config.toml
model = "model that predicts height in the pile at each pixel"
horizontal_flip = true
cutout = 0.25
blocks_per_level = 3
loss = "l1"
optimizer = "soap"
max_precond_dim = 1536
one_sided = true
batch_size = 256
Rows from block 10 of a small model that predicts height in the pile at each pixel, named by matrix and row number. Rows with one number belong to one channel. Each number is 128 + 32 x the weight over its row's rms, rounded and kept within 0 to 255. All counts start at 0.
Before each channel's rows are labels from the 100 images, of 14848, where the channel reaches its highest value: "responds to" is what is common among them. Only what is clearly more common there than usual is listed. The data: dead-leaves pictures: piles of overlapping shapes. In brackets: how many of the 100.
# convs0: first 3x3 conv (model.decb.0.2.convs.0.weight, 96x96x3x3, each kernel summed), inputs 48-95
# convs1: second 3x3 conv (model.decb.0.2.convs.1.weight, 96x96x3x3, transposed, each kernel summed), outputs 48-95

responds to: circle (30)
convs0.85 [143 131 124  93 129 107 111 166  66 155 111 116 165 114  74  82 163 124  66 137 105 144 177 103  98 121 157 102  95 118 133  89 152 116 125  93 125 123  56 160 111 150 111 105 116 120 152 135]
convs1.85 [153 166 123 151 132  73 127 124 202 134 143 130 126 168 124 169 146 143 177 105 116 120  99 109 151 133 159 134 142 134 166 115 167 199 157 114 115 146 165 116 106  83 179 129  96 152 137 157]

responds to: textured (69)
convs0.78 [114  69  93 164 180  77  74 105 158  99 114 132 126 118 102 142 150 113 152 142  90  99 134 111  90 122  76  85  97 102  81 112  28 127 110  73  95 152 120 146 129 176  90  89 154 111 149 133]
convs1.78 [ 80 152 137 150 176 168 160 106  79 131 138 115 126  57  92 145 125 154 147 158  97 143 129 106 142 113 156 110 130 140 135 163 124 138 169 146 168  80 106 132 105 169 114 146  75 168 232 113]

responds to: mixed sizes (66)
convs0.84 [114 124 110 134 120 148 164 190  77 208 111 113 122 157 164 145 130 115 124 134 113 137 213 151 157 143 144 144 160  83 144 124  93  78 123 139 183 165  81  83 112  93  99  96 120  92 127 119]
convs1.84 [186 159 129 120 162 112  84  50  92 102 162 178 121 140 130 150 176 191 142 152  81 148 122 114 178  89 107  99 116 147 112  97  92 177 104 170 174 147 149 176 108 206 145 130 134  86 175 140]

responds to: grey (43)
convs0.25 [ 99  62 139 144 122 125 114 124 171 132  75 123  99 135 162  50 144  73 155 141 111 101 146  96 127  83 138 102 190 157 163 117 113  97 171 136 128 111 103 147 114 216 126 119 162 169 126 135]
convs1.25 [138 148 106 184 107 133 132  87 122 124 156 213  95 156 132 118 170 154 139 159 141 152 107  94 166 161 115 138 101 144 131  90 107 168 120 197 161 135 145 135 107 136 121 187 130 146 196 118]

responds to: small pieces (65); gear (44); flower (30)
convs0.20 [ 67 100 115 157 161 119  76 113 150 121  85 105 116 101  32 126 121 156 176 148 112  82 115 126 142  68 172  90 124 107 110 152 128 120 149 142 124 117 109 148  93  91 165 132 144  93 126  76]
convs1.20 [129 151 124  63  53 165 125 144 133 123 145 138 172  97 152  69  95 158  91 127 124  88 172 140 113 134 110 156  97 154  93  70  84  81  95 101 103 127 129 103  90 126 144 115 124 130 125 144]

responds to: shaded (89)
convs0.24 [198 177 110 177 110 152  88  97  75 142 176 124  93 170 129 138 130 112 128 131 131 106 121 146 151 124 107  74 117  48 119 125  10 117  54  83 141  91 122 151  94 108 141  99  89  94 104 154]
convs1.24 [116 171 173 149 142 130  92 123  63 122  94 145 147 104  95 194 128 147 135 150 113 124 101  76 135 126 154 156 106  94  55  81 132 133 152 127 141 127 156 114 134 139 146 172 114 125 169 110]

responds to: mixed sizes (81)
convs0.21 [ 81 122 104 123  86 182  88  86  96 101  61 101 107 159 124  83 119 130 146  92 124  63 136  98 138 113 136 132 159  38  97 173 134 133  67  93 133 148 105 168  90 121 142 140 133 106 153  96]
convs1.21 [173 179 188 106 145 147  96  95 120 134 232 185 161 105 138 138 137 126 152 157 116 121 134 176 149 115 125  98 106 137 126  53 114 121 132 150 134 152 147 155 171 159 139 182 123 210 138 134]

responds to: grey (36)
convs0.0 [101  68 153 130 144 102 100 130  91 124  92 115  97 130 121 106  80 118 121 138 114 130 115 121 137 121 173 172 178 204 143 133 171 139 252 146 164 110 116 127 120 126 140 169 168  75 115 100]
convs1.0 [114 122 154 135 106 163 153 129 135 151 119 178  94 170 177  76 220  63 168 126 140 104 110  97 126 143  83 139 131 101 190 135  88 144  81 161 147 142 128 126  64 120 115 109 121 154 140 114]

responds to: large pieces (100); shaded (81)
convs0.42 [103 137  87 120  49 158 126 120 152 164  92 137 146 164 101 154 130 119  87 164 131 102  74 123 148 157 175 139 177 113 123 123  67 147 101 101 115 129 122 136  95 147 152 150  98 161 101 174]
convs1.42 [ 90 119 228 113 194 154 102 160 205 141 161 116 128 133  88  87 148 118 151 128  80 127 140 123 113 108  87 147 132 168 122 145 136  65 110 108 145 149 128 151 143  86 133 129 100  79 112 141]

responds to: large pieces (95)
convs0.35 [140 129 170 151 152 113  73 118 190 152 110 120 141 115  47  99 132  98  85 201  87  99 119 100 159 126 151 123 162 149  69 114 135 117 122 113 120 133  92 148 114 167 214 154  78 180  71 148]
convs1.35 [133 179 167  99 101 102 139  74 113 122 142  84 100 116 187 112 110 154 154 173 143  88 162 143 151  86 149 103 142 155 162 149 220 139 109 155 141 144 170 144 101 112  74 125 125 105 114 152]

responds to: flower (56)
convs0.51 [ 99  95 153 142 151 140 108 142 106 135 181 161 123  98 148 117 106 105 122 144 119 100  88  77 102 133 183  50 140 175 111 135 126 124 228 136 116 155 151 172 114 178 130  95 166 120 118 151]
convs1.51 [170 112 117  92 141  84  71  99  72 110 113 122  78 123 128  70 156  88  89 122 179 160 123  89 129  95 135 129  90 137 160 106 132 152  99 107 118  87 114 162 130 177 158 101 161 126 161 138]

responds to: mixed sizes (62); flower (26)
convs0.18 [146  93 155  86  21  96 114 136 113 103 147  73  86 114 101 155 118 100 103  77 112 114 134  63 121 102 104 158  58 128  89 137  82 108 132  91 141 131 163 114 139 166 142 136 144  80 139  90]
convs1.18 [141 157 130  98 158 148 108  92 144 126 136 165 120 134 185 147 137 130 122 196 150  96 118 197 104 123  87 115 152 107 173  79  93 101 158 132  68 128 143 137  40 130 173 139 134 190 115 107]

responds to: mixed sizes (90)
convs0.16 [ 85  94 128 106  72 124  63 111 131 144 111  93  90 112 142 110 111 134 107 132 113 125 186  74 128 138 148 144 105 107 104 141  89 116 114  74  95 125 167 127 119 238 104  93  72 104 176 118]
convs1.16 [147 196 149 141 150 187 105  84 104 128 195 141 153  57 184 171 145 135 163 132 114 117 121 175 186  98 136  84 154 164 109  76 144 102 107 152 134 174 105  88 140 141 187 189  86 151 165 115]

responds to: textured (72)
convs0.11 [230 194 118 153  47 126 129  94  92 130 208 128 129 130 142 119 105 104 122 133  97 118 197 157 157 143 133 109 132  80 167  87  37 124 126 117 144 148  93 116 115 145 133 190  80 101 113 152]
convs1.11 [109  99 108 159 136 166  97 131  83 129  67 119 117 156 129 150 111 178 109  94 113 118  73  79 108 149 149 153 113 133  67 125 103 126 158 126 105 156 178 138 168 185 125 156 119 148 212 125]

responds to: shaded (99); mixed sizes (64)
convs0.41 [119 146 152 123 113 194 143 176 136 152 141 124 143 182 186 126 123 101 210 128 141 127 191 141 131 183  94 154 143 126 143 113 128 109 127 123 103 121 173 156 128 151 110 116 141 165 108 117]
convs1.41 [167 149 119 152  79 110 122 145  92  85 193 150 108 138 126 175 185 151 152 151 184 174 118  98 168 115 144  83 151 123 103  93  65 131 102 107 162 130 136 125 114 100 144 115 155 135 147 131]

responds to: crescent (61)
convs0.29 [176 154 159 103 186 140 157 113  56  70 102 106 174 148 149 157 134 138 163 142 115 137  70 145 113 157 150 188 116 158  96 122  75 131  63 149 102  60 136 169 161  90 107 117 142 124 133 157]
convs1.29 [184 145 151 147 105 135 156 108 124 146 194 205 139 111 124 170 138 142 187 159 179 154 162 152 133 146 151 112 144 132 167  64 195 115 155 128 144 159 136 118  48 135 148 185  79 141 120 110]

responds to: small pieces (61); frame (36); ring (35)
convs0.30 [146 124 158  71 196 131 144  94  58  98  87 100 131 148 195 169 123 139 158 113 118 125 115 154 136 126 127 137 105 130 148  85 143 103 101 152  93  48 161 106 106 127 104 158 109 171 126 109]
convs1.30 [209 157 140 118 119 148 114 152  98 132 187 177 122 152 178 148  72 139 127 144 181 123 179 159 128 109  94  94  68 175 162 100  95  97 133 150 129 148 146 143 137 151 144 137 114  84 138 137]

responds to: mixed sizes (65); flower (30)
convs0.17 [157  99  85  91 115  92 102  62 111 113 129 126 108 112 135  68 138  66  94  88 103 157 105 117 124 112 167 138 156 135  83 105 228  84 149 144 129  82 116  83 119 150 184 176 112 150  76 150]
convs1.17 [132 157 113 144 137 149 126 231 129 143  76 231 125 138 157 133 113 179 128  98 153 107 175 165 114 147 146 154 123 178 160 137 117  83 154 157 105 191 186 122 118 152 117 125 112 201 167  87]

responds to: shaded (96); textured (71); grey (39)
convs0.58 [120 142 149 138 111 152 112 116 130 131 139 133 114 135 227 128 125  85 110 148 116 115 116 106  73 133 107 111  99  99 132 126 107 117  93  84 130 186 111 108 101 101 101 120 118  90 144 106]
convs1.58 [158 114 167 152 175  94 136 122  76 179 161 112 126 189 151 152 153 160 128  79 144 176 115 155 137 160 165 115 150 195 101 149 159 141 113 163 161 119 145 148 100  82 137  96 156 109 143 142]

responds to: small pieces (72); circle (33)
convs0.28 [170 139 148 108  94  84 141 141  73 226 120 113 195  84 103 133 140 114  96 125 162  95 126  95 110 108  92  86  36  95  89 106 139 123 125  96  67 105 106 134 101 107 106 142 159 131 100  77]
convs1.28 [162 139 108 149 138 147 131 110 183  49 113 141 109 114 130 166 155 127 138 159 163 143 168 104 124 172 158 155 172 181 148  82 153 125 147 105 184 104 135 102  91 113 142 201  63 166 155 196]

responds to: crescent (34); tee (26)
convs0.87 [ 99 142 132  90  56 147 144 177 107 129  99 118  87 191 130 158  93 140 162 120 112 127 135 146 154 138 114 161 108 134 166 161  58 151 105 128 107 148 154 151 161 114  56  73 138 118 143 129]
convs1.87 [172 137 157 105 143 151  96 113 165  98 145 151 160 125  94 189 176 153 154 174 155 123 156 169 163 155 132 109 118 159 118  82 126 115 152 164  91 166 184 114  71 122 147 201 110 135 150 179]

responds to: mixed sizes (61)
convs0.80 [127 114 175 149  79  77 154 146 166 116 191 109 125  54 131 128 156  92 119  98 147 147 173 113 100 126 106  77 126 126 128 105  15 104 182  94 159 137 145 107 149 134 110 133 128 108 101  95]
convs1.80 [122 145  61 159 166 135 126 138 128 153 112 103 111 133  94 121 173 173 100 136  67  70 158 136 197  81 152 101  95 161 127 110 180 160 124 105 143 103 150 138 121 202 134 118 111 159  70 126]

responds to: textured (91); large pieces (88)
convs0.10 [119 149 122  99  53 108 106  94 138 147 184 142 114 116  97 108 131 110 153 124 162 172 129 135 179  49 105  95 161 126 175 126 211 156 128 120 172  87  82  87 115 179 201 213 131 142  65 123]
convs1.10 [117 191 140 133 208 103 150  73 165 136  89 139 129 114 142 191 156 169 144 157  90 176 147 112 119 129 190 151 117 150 128 125 150 128 171 159 146 133 120 131 106 169 158 210 116 180 157 174]

responds to: gear (79); large pieces (74)
convs0.57 [125  89 139  99 133 117  88 121  82 138 124 113 122 141 154 111 155 101 135 110 148 184  84 116 192 142 166 102 118 148 181 136 167 173 123  88 152 170 142 115 112 122 185 217 149 238  86  64]
convs1.57 [119 140 142 143 203 155 161 153 167 176 130  76 160 124 194  95 113  91 114 158 139 101 119 116 103 125 148 122 132 144 138 131 137 157 127  91 109 129 133 148 136 165  94 127 104 109 108 120]

responds to: shaded (98); small pieces (66); grey (33)
convs0.46 [154 177 116  90  84 191 131 138 161 150 214 127 149 140 200 106 136  91 153  97 112 110 180 121 121 151 118  81 140 179 138  70 137 129 113 111 125 122 127 116 120 154 113 137 133 132  88 134]
convs1.46 [121 106 158 173 107 105 114  91 110  94 120 167  80 176 122 149 224 138 120 109 138 140 115 124 125  57 128 147 147 133  98 126 133 160  99 135 152 135 151 124 117 115 176 154 177 180 136 175]

responds to: small pieces (79); frame (38)
convs0.52 [104 110 136 102 139 126 103 109 125 110  96 138 140 162 196 106  96 109 125 117 162 102  67 113 104  81 126 156 113 177 153 102  94 139  99  97 120  92 129 108  70  91 110  90 185 170 151  49]
convs1.52 [ 96 104  73 162 147  67 126 125 158 150 134 153 133 104 137 138 117 140  95 198 104 161 135 112 107 144 160 182 103 116 162 138 150  90 119 154 132 173 157 124 131 186 116 129  86 111 126 146]

responds to: flower (47); grey (38)
convs0.66 [107 122 114  78 200 166 106 130 109 146  99 116  98 138 101 183 119 187 190 167 159 136 147 109 143  98 115 129  71 154 110 131  86 139 182 125 149 171 191 170 110 140 102 121 191 142 114 148]
convs1.66 [195 126 165 142 104 120 139 153 172  90 115 107 136 156 184 162 180 145 121 122 138 128 172 168  82 148  87  95 154  79 147 134 136 131 156 119 109 126  81  80  91  86 170 134 136 179 151 113]